From a checkpoint of a small multi-label image tagger.
Training: 14300 steps, batches of 64.
Data: trained on pixel-art sprites of 400 made-up characters on tiled backdrops, 197500 training examples.
Rows from block 3 of a small multi-label image tagger, named by matrix and row number. Rows with one number belong to one channel. Each number is 50 + 12 x the weight over its row's rms, rounded and kept within 0 to 99. All counts start at 0.
Before each channel's rows are labels from the 100 images, of 14976, where the channel reaches its highest value: "responds to" is what is common among them. Only what is clearly more common there than usual is listed. The data: pixel-art sprites of 400 made-up characters on tiled backdrops. In brackets: how many of the 100, against the usual share in percent.
# convs0: first 3x3 conv (model.blocks.3.convs.0.weight, 96x96x3x3, standardized in use, each kernel summed), inputs 64-95
# convs1: second 3x3 conv (model.blocks.3.convs.1.weight, 96x96x3x3, standardized in use, transposed, each kernel summed), outputs 64-95

responds to: yellow (61 vs 8.5); green (37 vs 8.4)
convs0.60:37 66 27 64 50 75 65 62 56 59 66 50 57 25 36 59 61 52 60 55 71 67 62 65 58 53 74 48 71 54 64 36
convs1.60:22 56 72 27 61 36 46 45 44 44 51 47 43 64 71 69 42 46 58 34 49 31 47 25 55 44 57 63 24 72 48 51

responds to: white (71 vs 8)
convs0.4:30 17 30 56 67 58 72 24 57 58 54 36 65 25 39 55 43 66 55 50 66 59 53 47 58 49 55 65 58 56 56 31
convs1.4:41 38 58 52 71 39 78 33 41 52 59 51 72 38 30 49 44 56 40 47 46 32 57 50 40 50 38 55 40 54 52 45

responds to: yellow (100 vs 8.5); large (66 vs 39.4)
convs0.27:29 50 41 55 75 54 67 62 53 51 58 43 75 32 40 56 40 56 58 41 52 52 59 30 56 48 62 55 50 54 52 38
convs1.27:45 47 29 72 52 57 71 53 58 49 35 50 69 12 56 47 62 45 48 58 58 38 54 63 59 42 55 61 55 61 46 44

responds to: white (75 vs 8)
convs0.24:29 17 51 61 54 66 61 36 47 55 62 34 63 19 33 43 64 42 51 49 51 63 51 60 59 48 63 47 66 46 72 18
convs1.24:45 47 39 51 30 45 69 44 62 42 50 67 61 38 24 56 64 50 61 29 48 35 79 37 44 66 54 48 52 62 47 39

responds to: teal (63 vs 8.4); orange (35 vs 8.3)
convs0.35:47 53 46 61 55 81 57 51 54 85 61 49 60 34 31 50 65 54 45 39 54 70 54 40 60 54 59 38 69 46 57 37
convs1.35:38 53 58 38 60 40 66 57 56 30 64 67 61 59 49 41 37 44 54 42 33 27 28 53 33 57 51 54 35 58 40 51

responds to: large (73 vs 39.4); purple (69 vs 8.4)
convs0.11:41 48 36 70 63 73 59 52 47 66 57 57 60 36 45 57 53 56 58 69 59 78 75 56 49 46 63 46 62 47 58 47
convs1.11:33 48 70 33 59 46 21 51 64 43 46 46 22 62 41 47 39 50 54 34 44 18 62 62 54 57 51 33 33 62 40 44

responds to: red (100 vs 8.5)
convs0.61:44 43 28 77 52 80 62 55 51 66 65 57 59 39 47 57 63 54 61 55 61 73 64 49 46 50 53 42 72 48 55 49
convs1.61:57 66 65 28 62 40 51 51 53 45 61 59 41 60 41 54 42 34 63 37 53 36 50 49 47 49 54 55 35 57 30 41

responds to: white (66 vs 8)
convs0.83:34 51 23 74 58 73 64 59 50 66 63 54 65 36 40 54 59 54 48 59 61 69 66 44 50 54 60 58 73 46 59 40
convs1.83:55 44 73 36 61 27 37 41 69 43 52 45 41 60 57 60 29 37 60 40 53 20 66 68 61 59 56 54 34 56 43 43

responds to: blue (67 vs 8.4); yellow (33 vs 8.5)
convs0.13:24 43 52 70 64 70 69 52 48 68 49 40 64 38 47 44 72 57 65 40 45 55 75 43 55 28 65 41 57 47 61 42
convs1.13:40 49 59 49 64 56 62 74 70 41 17 44 60 58 49 40 62 52 48 47 50 51 43 61 32 34 64 59 39 52 38 37

responds to: white (49 vs 8); pink (25 vs 8.7)
convs0.37:32 36 38 74 63 71 58 41 59 76 58 52 58 34 31 36 42 42 49 55 56 65 61 30 60 59 56 49 63 56 67 39
convs1.37:43 50 71 33 61 47 35 44 60 51 47 47 44 56 42 37 36 38 50 33 45 25 44 50 47 54 45 25 29 60 50 32

responds to: orange (72 vs 8.3); yellow (27 vs 8.5)
convs0.50:40 42 44 66 59 76 60 40 53 72 61 55 61 27 47 49 67 49 54 50 53 73 43 53 54 46 59 48 71 47 60 43
convs1.50:36 50 67 35 62 39 27 49 58 51 50 50 39 63 51 57 43 58 55 29 36 17 59 49 49 37 52 40 37 66 52 43

responds to: teal (76 vs 8.4); large (65 vs 39.4)
convs0.94:42 51 27 64 66 48 55 39 57 58 51 48 68 36 34 51 50 39 62 60 26 66 68 44 60 48 49 44 74 50 61 44
convs1.94:54 65 72 49 71 40 46 50 37 57 72 61 51 52 47 47 53 42 55 51 55 31 59 59 45 57 54 36 48 67 41 58

responds to: teal (65 vs 8.4)
convs0.81:59 34 41 60 53 81 65 38 45 75 74 46 62 42 35 58 58 41 73 57 62 71 73 42 55 49 68 45 64 40 66 54
convs1.81:14 58 42 28 41 54 58 48 63 54 72 61 54 58 52 72 47 31 40 49 54 37 58 38 45 51 60 59 38 65 45 34

responds to: large (96 vs 39.4); yellow (79 vs 8.5)
convs0.47:25 54 53 58 44 53 49 56 41 57 49 24 55 30 51 35 46 44 42 44 42 47 55 52 53 26 54 32 51 35 61 28
convs1.47:49 29 27 73 20 52 64 62 54 35 51 24 58 30 56 41 81 42 48 84 48 73 46 46 52 50 68 63 72 53 43 48

responds to: orange (88 vs 8.3)
convs0.19:41 60 48 69 62 71 63 59 54 72 63 51 64 36 37 59 53 55 63 55 57 70 67 53 61 56 59 47 77 48 57 43
convs1.19:52 47 63 31 62 46 42 47 40 41 78 47 48 61 38 46 32 63 52 41 50 32 51 65 29 45 53 49 36 37 39 41

responds to: red (85 vs 8.5)
convs0.64:53 55 35 50 54 82 53 60 53 71 84 58 57 45 41 52 57 33 68 47 53 66 68 50 41 52 61 55 74 44 64 58
convs1.64:48 68 68 35 60 38 39 46 51 59 37 61 28 56 57 52 44 70 59 36 33 08 57 44 41 35 53 58 32 65 53 48

responds to: teal (79 vs 8.4)
convs0.62:50 49 51 67 47 60 61 39 56 74 72 40 64 50 30 54 55 47 50 76 43 67 54 48 52 44 48 46 80 47 73 43
convs1.62:56 58 72 31 74 29 48 46 45 48 33 56 50 53 58 33 44 62 67 48 47 23 49 49 52 54 54 62 31 78 62 36

responds to: blue (99 vs 8.4); large (80 vs 39.4)
convs0.0:23 52 38 63 44 52 49 43 42 63 58 35 65 29 63 50 74 59 65 46 55 58 61 37 56 33 73 45 66 37 63 38
convs1.0:49 71 53 52 51 66 54 89 66 56 41 45 54 41 44 52 49 60 52 51 52 47 56 40 52 41 60 49 54 43 40 52

responds to: blue (81 vs 8.4)
convs0.71:55 46 43 56 68 66 56 60 37 58 54 42 54 43 47 47 77 62 60 53 53 65 83 38 59 44 58 55 65 25 78 55
convs1.71:58 66 66 41 71 60 60 56 56 61 49 56 57 61 25 53 53 66 44 15 58 37 43 40 49 34 55 82 49 59 40 49

responds to: yellow (87 vs 8.5)
convs0.58:55 46 32 65 41 55 56 65 49 55 62 55 59 39 61 45 48 45 53 61 69 56 53 71 62 54 81 54 68 51 68 44
convs1.58:37 43 55 40 59 45 46 51 62 38 70 39 56 51 65 58 34 53 64 45 58 26 46 72 61 54 88 68 51 62 53 53

responds to: white (80 vs 8)
convs0.49:37 11 36 61 64 60 75 18 60 58 60 41 72 34 40 55 43 68 48 61 60 65 60 53 61 50 55 62 59 58 48 41
convs1.49:49 29 77 50 69 41 70 28 68 57 39 39 67 39 36 42 44 49 54 43 54 31 53 60 34 54 27 50 44 56 38 42

responds to: orange (63 vs 8.3); red (31 vs 8.5)
convs0.93:43 58 47 56 61 80 55 57 49 68 80 61 50 49 36 62 48 49 67 55 47 66 76 43 50 39 54 32 65 44 45 49
convs1.93:51 55 64 33 60 34 23 54 46 52 34 54 32 59 40 46 48 41 39 38 56 32 40 40 29 51 51 40 28 72 49 59

responds to: green (99 vs 8.4)
convs0.17:60 48 38 59 52 72 60 55 60 61 67 57 55 51 42 46 58 40 63 37 50 61 85 31 52 62 55 45 60 61 62 70
convs1.17:41 49 66 43 66 49 50 48 58 58 41 56 51 57 69 56 58 55 62 27 29 30 56 41 40 63 52 38 14 76 47 55

responds to: red (86 vs 8.5)
convs0.1:50 51 47 65 53 75 68 48 46 75 75 58 53 38 39 59 56 46 54 69 49 70 59 60 54 45 52 51 72 47 74 45
convs1.1:31 51 72 30 53 29 47 45 67 44 48 58 47 56 53 55 37 44 51 37 56 20 45 43 57 65 56 54 26 69 49 59

responds to: red (59 vs 8.5); white (33 vs 8)
convs0.78:46 52 38 42 67 55 82 50 46 50 61 54 73 39 15 48 35 50 44 55 58 47 56 36 49 48 52 62 57 41 57 44
convs1.78:49 61 29 82 59 39 72 53 50 53 55 64 73 04 44 46 46 41 53 62 35 40 57 53 54 53 38 53 63 63 52 53

responds to: white (26 vs 8)
convs0.34:39 57 39 68 59 78 61 53 51 63 72 51 57 37 36 56 61 47 68 61 56 71 67 53 53 60 67 51 75 47 59 45
convs1.34:45 51 64 32 58 30 43 47 63 47 63 46 36 60 33 34 46 55 77 37 49 21 57 45 31 50 57 34 31 71 46 61

responds to: large (70 vs 39.4); white (61 vs 8); pink (25 vs 8.7)
convs0.48:33 33 27 54 62 54 59 24 73 55 51 53 80 26 39 40 34 62 36 45 67 57 53 38 45 64 52 59 50 65 49 44
convs1.48:49 42 30 69 41 53 65 38 54 64 45 55 70 13 27 49 38 42 46 47 49 49 44 43 45 56 20 55 66 58 49 52

responds to: brown (83 vs 7.6)
convs0.33:46 63 49 61 62 66 62 64 54 61 60 63 61 45 37 63 56 63 67 64 47 62 85 50 56 52 67 50 58 46 58 53
convs1.33:34 71 50 26 72 49 52 64 38 41 55 61 41 62 44 44 39 34 53 50 55 11 50 41 53 46 67 65 41 61 34 48

responds to: yellow (100 vs 8.5); large (75 vs 39.4)
convs0.86:28 56 38 71 61 70 62 65 62 71 63 54 65 32 37 63 61 61 56 53 44 67 80 46 55 52 59 40 59 59 56 51
convs1.86:49 50 60 37 48 36 39 44 48 43 55 45 43 58 52 57 34 44 26 43 39 18 51 53 54 44 60 42 39 51 49 14

responds to: large (88 vs 39.4); purple (50 vs 8.4); blue (46 vs 8.4)
convs0.73:37 20 45 72 51 58 57 52 53 55 61 60 68 41 55 44 65 54 50 54 58 57 74 62 48 35 58 40 67 52 73 44
convs1.73:52 45 54 59 73 38 65 61 54 50 54 61 70 53 53 45 31 49 53 40 54 18 60 61 50 35 72 44 41 65 56 39

responds to: white (38 vs 8)
convs0.63:54 38 47 59 51 74 58 44 38 63 64 59 54 42 52 46 73 53 63 54 60 70 61 39 61 47 71 41 59 41 52 44
convs1.63:40 59 54 30 51 35 50 55 43 38 38 53 31 59 50 60 50 38 55 47 35 30 36 36 35 62 54 55 32 54 50 70

responds to: red (100 vs 8.5)
convs0.15:31 56 34 71 55 55 60 49 60 53 58 60 74 31 32 71 45 51 54 55 39 59 70 43 49 42 48 45 77 51 73 24
convs1.15:37 51 65 55 57 35 53 37 49 51 49 61 70 54 44 48 42 37 66 43 45 31 55 43 62 38 48 56 48 45 34 47

responds to: yellow (97 vs 8.5); large (73 vs 39.4)
convs0.54:36 54 41 76 58 72 55 51 55 61 62 57 58 37 37 63 65 57 45 58 46 64 79 58 55 53 49 39 60 48 58 45
convs1.54:74 52 59 43 56 45 51 50 42 50 67 45 50 54 48 54 28 60 55 47 49 12 68 43 63 49 58 67 27 63 36 54

responds to: white (96 vs 8)
convs0.69:32 34 36 52 63 57 72 27 46 57 64 41 59 24 54 59 51 61 74 51 60 64 54 37 64 41 73 58 62 44 54 33
convs1.69:48 53 76 38 71 39 70 54 57 34 62 50 51 52 39 39 59 29 41 44 31 18 35 42 46 52 63 48 34 66 51 43

responds to: large (72 vs 39.4); teal (57 vs 8.4); green (41 vs 8.4)
convs0.30:43 38 35 63 63 62 49 57 49 57 59 48 67 49 36 61 57 33 54 66 44 62 62 61 59 61 54 47 76 39 62 42
convs1.30:52 68 71 51 73 58 69 56 61 60 55 66 74 49 34 41 39 64 38 38 42 41 28 47 55 39 40 43 52 57 31 60

responds to: large (100 vs 39.4); white (67 vs 8); yellow (28 vs 8.5)
convs0.14:19 54 52 60 58 56 59 53 70 64 54 29 61 19 46 54 45 44 70 43 41 55 61 55 57 50 60 51 56 62 37 29
convs1.14:50 47 43 55 31 54 80 49 55 37 69 38 73 31 54 52 84 32 57 52 48 26 36 42 49 44 64 36 55 65 70 54

responds to: brown (69 vs 7.6)
convs0.65:47 63 45 60 67 68 60 62 44 62 62 64 56 43 31 63 53 62 64 64 51 63 80 55 58 50 63 46 60 40 52 53
convs1.65:52 64 63 31 64 37 62 63 38 45 55 56 38 62 38 51 39 48 59 39 43 08 52 54 57 34 65 59 31 54 47 48

responds to: green (73 vs 8.4); teal (27 vs 8.4)
convs0.32:41 53 35 61 55 80 68 59 42 70 82 57 57 45 49 62 63 53 64 52 54 67 65 44 49 41 56 47 60 35 58 52
convs1.32:59 52 58 35 56 40 50 61 53 52 48 51 51 64 63 44 41 45 47 33 51 18 44 36 58 67 55 62 23 70 47 57

responds to: large (96 vs 39.4); white (42 vs 8); pink (42 vs 8.7)
convs0.39:33 40 38 59 72 66 70 53 50 61 80 60 60 23 52 57 57 49 77 56 44 67 58 51 59 43 68 62 73 46 53 27
convs1.39:31 56 58 33 65 42 65 51 65 48 65 45 46 57 48 68 42 52 29 39 45 17 46 35 59 63 62 52 23 71 43 53

responds to: red (69 vs 8.5); orange (31 vs 8.3)
convs0.6:42 51 51 65 64 67 58 53 53 68 68 59 57 36 47 59 65 54 62 45 60 76 60 41 55 52 61 41 69 45 59 37
convs1.6:45 52 60 32 72 44 29 56 64 38 53 49 29 64 40 56 30 59 55 46 54 35 59 46 50 54 54 49 33 46 57 63

responds to: green (99 vs 8.4)
convs0.75:58 48 29 59 51 70 58 49 47 66 65 55 57 45 53 49 75 54 69 53 63 71 64 65 57 66 67 50 76 45 71 61
convs1.75:39 59 66 28 58 29 42 53 61 38 60 52 55 65 46 65 43 37 42 32 53 24 55 57 58 71 55 43 28 74 47 56

responds to: orange (100 vs 8.3)
convs0.79:46 56 38 65 64 72 55 59 53 75 65 64 59 36 47 60 65 51 63 61 57 70 64 56 60 52 62 47 73 48 58 44
convs1.79:50 59 69 32 63 37 27 48 42 43 68 47 46 63 47 53 43 37 47 41 53 18 51 49 49 51 51 51 31 45 44 34

responds to: red (74 vs 8.5); large (67 vs 39.4); teal (26 vs 8.4)
convs0.22:64 55 36 58 59 70 68 57 44 63 76 63 66 42 41 61 51 31 63 70 58 62 66 46 48 55 64 62 65 41 61 49
convs1.22:57 80 44 45 53 46 69 59 50 56 46 64 63 50 51 46 45 35 59 42 31 26 47 35 52 45 65 44 36 72 63 38

responds to: orange (96 vs 8.3)
convs0.91:33 53 44 67 61 65 54 50 45 76 63 59 55 27 37 49 64 63 54 61 62 62 67 51 63 48 59 43 78 42 54 42
convs1.91:45 52 66 35 65 42 44 56 67 38 46 50 35 62 49 61 35 37 59 34 59 26 60 32 49 65 57 47 32 66 39 52

responds to: purple (99 vs 8.4)
convs0.70:32 39 41 74 54 73 61 54 62 60 63 63 65 39 56 48 65 49 45 60 50 71 72 49 54 45 63 46 63 54 65 40
convs1.70:46 52 56 36 70 24 33 56 38 43 54 59 54 60 49 38 36 26 50 46 46 31 48 34 60 51 49 45 40 67 60 43

responds to: white (85 vs 8); large (64 vs 39.4)
convs0.59:33 30 39 60 50 71 63 27 64 64 68 42 73 27 39 56 55 49 52 41 52 72 56 51 62 57 59 58 70 55 61 34
convs1.59:49 57 56 44 54 38 58 51 47 42 48 47 63 47 61 50 38 51 62 40 67 27 34 51 33 50 53 38 37 75 36 38

responds to: orange (91 vs 8.3)
convs0.28:43 57 45 62 68 78 57 56 48 69 71 58 55 37 36 60 64 65 63 51 51 69 71 52 57 46 62 40 65 43 59 47
convs1.28:47 59 61 25 59 53 46 52 40 48 74 48 27 64 41 42 51 53 56 33 31 18 56 32 53 72 58 43 39 52 34 25

responds to: red (100 vs 8.5)
convs0.52:44 56 44 68 58 85 67 53 57 68 71 63 60 39 40 54 59 51 61 57 62 76 72 57 52 53 67 44 65 51 48 50
convs1.52:36 50 65 31 58 23 29 49 52 41 27 58 31 58 58 41 53 40 39 39 51 21 46 43 68 45 57 50 27 71 50 56

responds to: large (77 vs 39.4); white (63 vs 8); black (25 vs 8.5)
convs0.68:48 10 20 63 54 70 65 59 53 59 60 36 61 38 39 62 51 66 56 69 60 65 50 56 54 59 59 49 60 49 51 59
convs1.68:11 53 65 37 60 41 49 38 70 51 51 55 50 55 50 64 43 42 36 34 46 29 77 62 83 47 37 58 40 76 58 43

responds to: orange (99 vs 8.3)
convs0.16:38 54 37 63 59 66 49 55 40 67 63 60 51 25 23 48 62 42 57 55 56 78 67 53 58 42 52 47 72 38 58 35
convs1.16:46 55 71 30 73 37 41 48 47 55 53 53 42 65 36 53 42 30 60 29 40 25 49 36 56 34 51 58 35 46 52 46

responds to: white (89 vs 8)
convs0.41:45 40 51 74 56 70 61 37 48 68 59 47 69 39 39 53 53 59 60 60 42 65 56 58 51 40 62 50 63 43 63 46
convs1.41:30 52 56 34 49 43 46 41 34 52 37 49 47 54 47 45 35 28 41 47 20 30 54 53 53 39 43 45 39 57 37 24

responds to: purple (43 vs 8.4); red (25 vs 8.5)
convs0.25:59 54 30 58 32 55 57 56 36 58 63 69 55 31 65 31 47 41 63 42 79 55 43 55 54 63 84 52 68 35 69 55
convs1.25:59 39 60 37 49 37 71 42 59 33 53 34 66 50 50 46 57 34 46 39 44 45 54 63 53 61 94 63 63 59 33 50

responds to: red (46 vs 8.5)
convs0.9:50 48 48 60 54 83 61 54 52 78 79 47 45 47 39 42 58 43 59 50 52 69 55 45 40 45 49 43 72 48 55 51
convs1.9:59 46 55 38 64 34 35 55 62 45 44 57 45 59 58 54 39 56 52 49 50 14 51 36 64 69 49 65 32 68 55 54

responds to: red (74 vs 8.5)
convs0.85:46 59 33 68 49 75 63 62 50 56 74 61 61 44 58 56 64 38 47 53 49 63 72 54 49 47 56 46 75 47 67 58
convs1.85:56 47 57 46 61 28 33 56 39 55 41 61 58 57 60 73 35 55 58 54 38 11 43 43 63 46 51 44 37 67 57 51

responds to: red (99 vs 8.5); large (78 vs 39.4)
convs0.45:67 58 41 61 61 72 62 61 41 60 57 57 56 39 51 46 62 35 71 54 52 69 87 54 55 60 69 63 56 45 68 71
convs1.45:55 75 48 36 61 40 60 59 63 61 34 66 56 52 24 42 58 44 49 23 57 37 46 43 47 48 52 57 39 70 54 53

responds to: red (100 vs 8.5)
convs0.56:24 33 61 61 65 57 69 32 53 59 60 56 61 22 41 62 50 50 65 60 48 69 52 54 67 39 67 60 68 46 54 24
convs1.56:53 54 78 37 58 37 60 43 68 46 49 58 38 52 75 61 55 38 43 35 40 26 60 43 76 31 67 52 34 67 64 44